Rows from block 2 of the decoder of a small image autoencoder, named by matrix and row number. Rows with one number belong to one channel. Each number is 50 + 15 x the weight over its row's rms, rounded and kept within 0 to 99. All counts start at 0.
After each channel's rows are labels from the 100 images, of 14976, where the channel reaches its highest value: "top examples" is what is common among them. Only what is clearly more common there than usual is listed. The data: rendered scenes of coloured solids on a plain floor. In brackets: how many of the 100.
# convs0: first 3x3 conv (decoder.decb.0.0.convs.0.weight, 192x192x3x3, each kernel summed), inputs 96-191
# convs1: second 3x3 conv (decoder.decb.0.0.convs.1.weight, 192x192x3x3, transposed, each kernel summed), outputs 96-191

convs0.108:38 35 51 53 75 26 45 70 39 30 41 51 25 53 73 18 54 31 78 51 71 45 64 38 53 22 60 42 30 78 40 54 33 46 38 39 20 35 65 51 51 57 48 98 21 82 17 46 46 70 39 57 33 44 41 43 65 73 49 32 49 57 55 60 38 27 63 79 70 67 46 36 69 55 19 57 45 39 52 69 20 59 47 27 50 56 38 47 57 51 64 47 95 59 55 29
convs1.108:47 68 68 51 23 81 47 49 28 59 52 50 24 28 44 70 70 31 06 55 50 46 28 67 32 88 50 39 57 30 44 44 57 77 47 82 43 57 66 50 53 46 63 36 57 40 46 47 47 36 45 53 46 59 41 21 32 33 38 43 37 69 41 48 64 83 25 60 29 44 36 82 53 51 49 54 68 63 60 52 74 42 48 56 49 41 42 48 49 54 53 46 13 61 47 48
top examples: white object (53); disc (35); its colour: white (28)

convs0.17:32 39 53 49 31 42 38 44 56 29 19 28 83 59 62 46 64 53 62 52 56 41 22 39 68 18 68 48 71 60 36 53 28 37 58 22 25 86 39 49 55 28 17 19 62 43 31 62 49 45 41 59 53 55 32 47 44 46 49 54 52 36 65 54 37 61 27 61 73 50 56 56 64 44 38 81 45 34 24 59 39 45 57 57 72 35 48 44 59 69 75 50 47 45 39 53
convs1.17:58 39 38 80 44 36 45 67 44 27 80 60 05 42 40 44 59 59 30 53 51 42 49 54 58 69 40 86 39 44 76 69 57 67 50 63 61 17 42 29 65 61 73 42 72 26 54 47 43 47 51 38 57 56 54 60 54 49 52 46 59 58 25 44 42 86 39 62 12 55 42 49 62 69 50 18 45 66 63 34 44 48 38 35 49 64 66 62 42 32 42 50 44 48 52 37
top examples: count: five (42)

convs0.152:37 47 40 28 46 53 44 49 70 60 57 57 27 53 39 10 39 49 33 41 37 45 65 68 41 50 47 57 47 56 44 28 62 60 62 53 08 41 31 37 53 59 66 23 96 28 46 51 42 54 50 69 31 64 49 69 58 43 26 54 36 66 42 54 57 60 44 48 29 54 57 41 50 70 50 81 43 63 54 44 55 44 51 45 56 99 49 56 45 63 28 23 30 36 39 49
convs1.152:62 41 44 66 50 60 52 52 41 19 38 58 80 44 57 68 21 56 49 54 55 63 50 49 52 69 59 41 48 75 53 75 39 45 34 78 96 77 54 52 22 28 65 47 27 75 59 58 63 55 27 49 51 56 21 51 41 61 47 49 42 43 59 36 35 23 63 47 64 49 56 28 39 19 44 28 49 58 61 41 48 42 66 59 57 44 62 25 58 33 49 49 55 57 59 72
top examples: count: five (51)

convs0.177:61 45 37 56 61 64 23 42 71 40 41 09 45 52 41 53 64 45 39 84 91 70 32 47 52 69 39 61 54 66 62 54 45 36 54 39 54 13 30 37 51 33 39 07 62 48 45 31 62 49 36 46 75 60 35 23 20 62 78 54 64 60 55 45 28 62 30 63 41 64 51 64 56 62 37 49 41 44 46 46 54 22 30 31 54 38 54 53 48 43 52 51 13 58 53 63
convs1.177:64 62 42 28 48 26 45 34 52 70 47 80 59 63 47 55 34 43 30 34 64 39 48 89 40 51 43 31 68 50 58 71 47 59 45 27 43 67 68 58 34 58 99 71 37 52 55 71 52 60 57 56 15 47 52 71 52 42 52 67 30 55 50 46 75 23 72 57 59 42 66 31 36 62 48 85 53 31 49 46 50 70 51 49 42 50 45 35 43 53 42 74 56 82 49 41
top examples: yellow object (48); count: five (44)

convs0.147:28 81 60 58 61 54 65 50 31 63 46 31 75 51 70 46 09 43 56 54 78 61 22 30 40 38 60 27 69 41 54 53 31 16 50 53 55 43 30 52 52 56 40 73 38 37 65 56 45 57 42 54 63 45 20 34 17 55 55 59 50 38 53 53 33 51 35 56 70 41 45 36 60 38 54 59 40 64 59 25 49 79 52 60 35 55 44 41 56 55 46 54 48 63 59 59
convs1.147:48 34 68 62 64 26 61 61 41 34 35 53 49 56 46 29 34 52 45 34 31 49 73 41 79 63 59 39 40 44 69 37 61 25 29 50 54 64 53 51 35 52 61 20 17 59 58 13 54 29 36 54 49 56 40 22 48 47 59 22 60 69 41 41 45 35 57 81 40 57 40 39 56 42 31 27 75 47 58 74 15 50 47 64 65 55 52 50 63 67 60 48 80 29 47 57
top examples: black object (92); its colour: black (35)

convs0.59:39 41 42 54 51 48 48 45 68 35 73 48 59 35 70 47 54 59 24 60 52 25 52 50 62 43 58 43 34 43 66 55 37 42 53 40 18 40 28 47 47 54 68 11 61 38 88 30 66 62 51 29 50 66 52 55 53 46 19 62 59 31 43 65 57 66 37 55 47 56 46 53 45 41 49 34 37 48 31 20 54 30 67 41 75 47 46 55 54 40 79 55 10 21 52 44
convs1.59:57 59 51 53 51 45 48 32 77 70 15 42 46 55 58 29 78 12 63 57 61 55 55 59 37 19 68 27 56 76 50 47 69 42 61 35 66 21 52 75 68 39 39 56 45 27 24 83 34 37 59 69 52 53 59 51 79 39 42 63 54 62 50 33 49 62 60 41 58 53 60 66 55 55 41 75 49 69 55 57 43 70 44 43 46 51 40 45 41 60 33 56 72 89 36 37
top examples: count: five (47)

convs0.97:38 72 39 43 24 86 69 52 33 55 32 55 64 39 30 56 51 77 41 40 39 46 60 54 46 46 47 54 26 54 01 37 29 44 65 39 39 34 55 55 42 67 49 24 46 54 60 69 50 45 50 57 45 52 71 52 50 84 36 35 53 34 47 59 72 58 52 56 21 54 46 56 51 37 49 46 54 49 41 37 37 58 40 49 57 42 49 68 45 38 51 68 40 90 66 49
convs1.97:68 21 34 58 99 50 21 64 73 48 60 74 23 46 96 47 51 56 56 39 75 41 66 41 53 22 41 41 59 46 68 43 58 40 48 35 36 45 27 57 35 51 54 90 36 65 46 56 35 48 43 45 49 57 49 45 46 59 69 42 59 66 45 31 24 41 61 59 57 57 32 40 55 38 62 25 52 65 68 67 49 77 30 57 53 58 47 27 43 60 18 47 40 37 44 62
top examples: count: five (45)

convs0.10:53 70 68 82 21 50 56 57 37 44 60 78 23 57 63 46 56 45 34 46 53 19 44 52 40 38 49 61 60 42 64 39 65 51 47 31 78 50 60 58 42 50 60 55 61 82 58 60 37 69 48 36 72 38 62 66 58 37 49 49 51 56 69 42 73 57 31 56 41 63 41 62 39 50 36 55 44 51 61 34 50 49 51 59 56 63 71 62 49 56 51 47 56 81 46 24
convs1.10:55 44 46 30 65 56 53 54 73 76 40 41 71 34 42 59 37 48 72 60 55 63 76 17 26 45 53 38 39 79 45 65 28 48 55 72 44 45 58 44 48 56 63 68 49 41 28 59 78 53 28 68 57 52 28 55 39 39 66 57 28 39 70 51 53 26 57 47 58 54 60 24 39 55 63 38 43 73 34 72 65 67 47 39 51 46 32 56 37 47 46 54 49 33 66 82
top examples: red object (55); count: five (41)

convs0.130:48 36 48 40 49 56 68 50 31 39 94 49 37 40 23 43 71 39 34 67 66 49 64 46 64 36 37 51 46 37 51 64 76 62 59 59 61 33 58 26 54 37 82 42 36 73 53 70 70 56 36 68 58 59 41 57 44 50 47 49 71 31 55 71 73 58 69 32 62 30 32 39 55 65 71 38 41 69 68 49 66 58 46 56 53 66 60 52 28 33 46 55 44 54 40 35
convs1.130:53 44 61 34 44 44 44 41 73 68 16 72 43 57 65 45 54 57 69 79 58 46 78 53 36 41 63 37 76 61 38 51 33 35 62 61 59 67 35 57 73 73 43 47 59 40 47 38 31 57 76 43 47 52 64 50 49 68 52 63 29 77 39 52 50 66 58 55 50 60 70 62 50 76 12 77 59 47 53 63 36 70 32 37 56 52 47 52 73 44 46 34 57 53 58 55
top examples: disc (29)

convs0.170:49 57 47 44 66 53 49 43 22 30 36 68 04 48 70 39 44 40 66 56 28 56 54 42 49 72 58 56 29 45 53 60 47 59 41 38 58 77 45 35 42 56 77 52 31 68 25 56 30 60 54 53 36 45 60 30 66 73 36 45 71 35 35 57 59 57 34 70 50 56 63 53 50 54 76 48 96 33 60 91 57 43 69 39 65 68 57 65 66 42 43 46 63 63 68 33
convs1.170:55 37 56 54 16 52 43 42 61 61 52 75 43 32 36 47 67 36 14 48 50 35 46 57 28 68 40 57 38 56 41 60 52 57 55 54 43 60 56 60 41 46 67 30 43 09 34 43 53 27 54 70 44 76 33 47 44 25 26 60 20 46 40 52 40 66 31 48 53 62 53 49 65 58 72 42 34 42 73 11 58 49 45 49 43 33 48 47 19 28 39 50 61 70 46 47
top examples: count: five (50); hexagonal prism (33)

convs0.123:52 44 53 58 27 78 67 54 65 46 89 12 85 56 48 52 26 41 26 44 56 48 02 58 60 79 49 32 65 74 42 66 70 62 56 31 68 67 34 60 47 37 47 71 38 39 66 50 49 43 64 40 59 57 22 27 39 33 80 58 37 39 74 38 52 43 35 48 71 45 22 70 23 52 52 53 13 56 51 52 48 49 51 28 57 52 46 34 36 56 48 48 73 37 33 43
convs1.123:56 55 60 62 84 46 67 62 49 39 72 47 73 27 74 43 65 73 33 57 52 55 81 10 58 46 43 39 34 50 76 47 64 18 49 58 44 50 69 44 45 51 47 44 70 50 62 37 71 44 21 43 75 41 61 61 38 63 18 47 61 21 42 44 54 23 56 62 56 60 60 57 69 47 71 21 53 49 57 73 50 49 44 76 61 60 51 39 55 62 63 59 51 42 61 51
top examples: black object (52)

convs0.6:37 64 47 23 59 19 44 49 34 54 53 49 32 51 44 42 37 44 81 45 27 38 44 37 60 54 49 46 73 79 61 61 71 20 52 49 40 46 47 43 57 89 24 66 45 45 75 65 50 62 62 52 51 58 30 42 62 39 71 51 59 97 40 39 54 30 60 40 69 50 71 52 60 44 61 45 59 29 42 58 33 61 58 76 70 49 18 63 56 55 56 51 59 41 86 55
convs1.6:61 47 71 80 41 55 46 37 67 55 49 61 37 40 46 54 72 59 53 32 41 55 09 50 41 46 43 19 69 53 23 34 35 75 70 14 45 56 37 46 48 43 67 45 52 26 36 50 51 31 41 37 49 25 28 42 45 32 58 28 45 49 54 79 62 90 34 47 50 21 37 26 70 48 30 45 49 76 42 30 65 50 49 40 38 40 41 56 53 45 43 55 60 82 33 32
top examples: white object (62); disc (47); count: five (43); its colour: white (37)

convs0.119:66 44 62 56 00 56 57 56 69 62 56 60 47 73 62 48 49 35 25 66 27 34 25 52 50 50 54 62 45 62 44 61 49 50 56 58 18 33 31 28 40 26 54 40 61 27 56 48 39 60 50 62 77 54 67 35 49 50 55 30 52 53 82 52 63 60 30 37 52 50 60 80 48 61 51 49 12 56 33 76 26 53 37 43 67 61 42 75 37 68 39 50 52 57 60 57
convs1.119:44 52 58 49 77 53 49 43 05 34 47 32 56 31 60 31 46 42 71 58 47 59 44 30 39 55 47 41 73 46 75 32 49 58 37 32 98 86 59 79 44 84 30 59 27 67 30 39 61 39 44 29 40 43 49 34 56 62 54 47 62 48 54 49 38 55 66 57 53 31 34 40 57 25 57 35 86 49 62 37 74 43 75 55 60 43 63 52 54 50 69 47 82 25 34 35
top examples: count: five (50)

convs0.51:71 34 30 57 50 61 77 46 56 61 39 27 57 37 64 43 38 48 68 65 59 52 23 26 51 57 69 77 53 42 50 14 43 35 53 43 47 58 40 38 38 29 28 66 63 58 31 18 29 44 77 43 49 72 10 58 32 50 60 59 24 47 39 59 43 73 64 60 37 27 47 51 36 52 48 15 55 58 54 50 37 58 65 47 58 35 27 53 27 55 59 65 64 26 49 45
convs1.51:46 61 67 58 53 53 38 53 36 54 42 76 37 70 57 43 59 57 35 32 76 53 44 67 50 28 54 41 57 72 53 90 60 62 40 41 44 49 62 54 64 49 51 48 59 44 87 72 67 49 26 21 69 53 80 87 61 45 36 59 53 52 71 31 37 29 51 55 30 47 51 52 67 29 44 91 56 56 50 76 63 54 31 44 43 69 33 50 50 40 59 44 56 56 63 60
top examples: yellow object (53); orange object (51); count: five (43); its colour: orange (27)

convs0.187:42 44 44 48 47 46 57 58 59 30 65 90 65 06 40 47 57 52 61 54 39 32 66 54 47 42 63 57 52 59 49 54 71 48 55 39 70 53 38 63 61 57 71 82 66 70 76 39 58 58 47 62 51 46 28 85 35 67 73 63 50 56 58 49 60 34 41 37 52 81 48 54 48 39 37 53 47 57 37 58 57 79 60 46 54 31 48 34 56 32 53 40 75 32 47 62
convs1.187:46 55 67 77 24 56 49 45 45 47 30 52 35 41 49 53 61 16 28 39 24 49 54 48 67 36 39 48 52 71 37 49 59 59 47 47 54 48 62 65 40 51 50 35 37 00 47 75 53 36 58 47 56 39 65 26 67 46 32 27 38 44 52 59 39 60 41 32 64 52 33 80 66 44 40 37 45 81 42 15 45 41 72 53 77 43 46 59 49 40 55 52 46 52 36 47
top examples: white object (59); disc (47); its colour: white (35)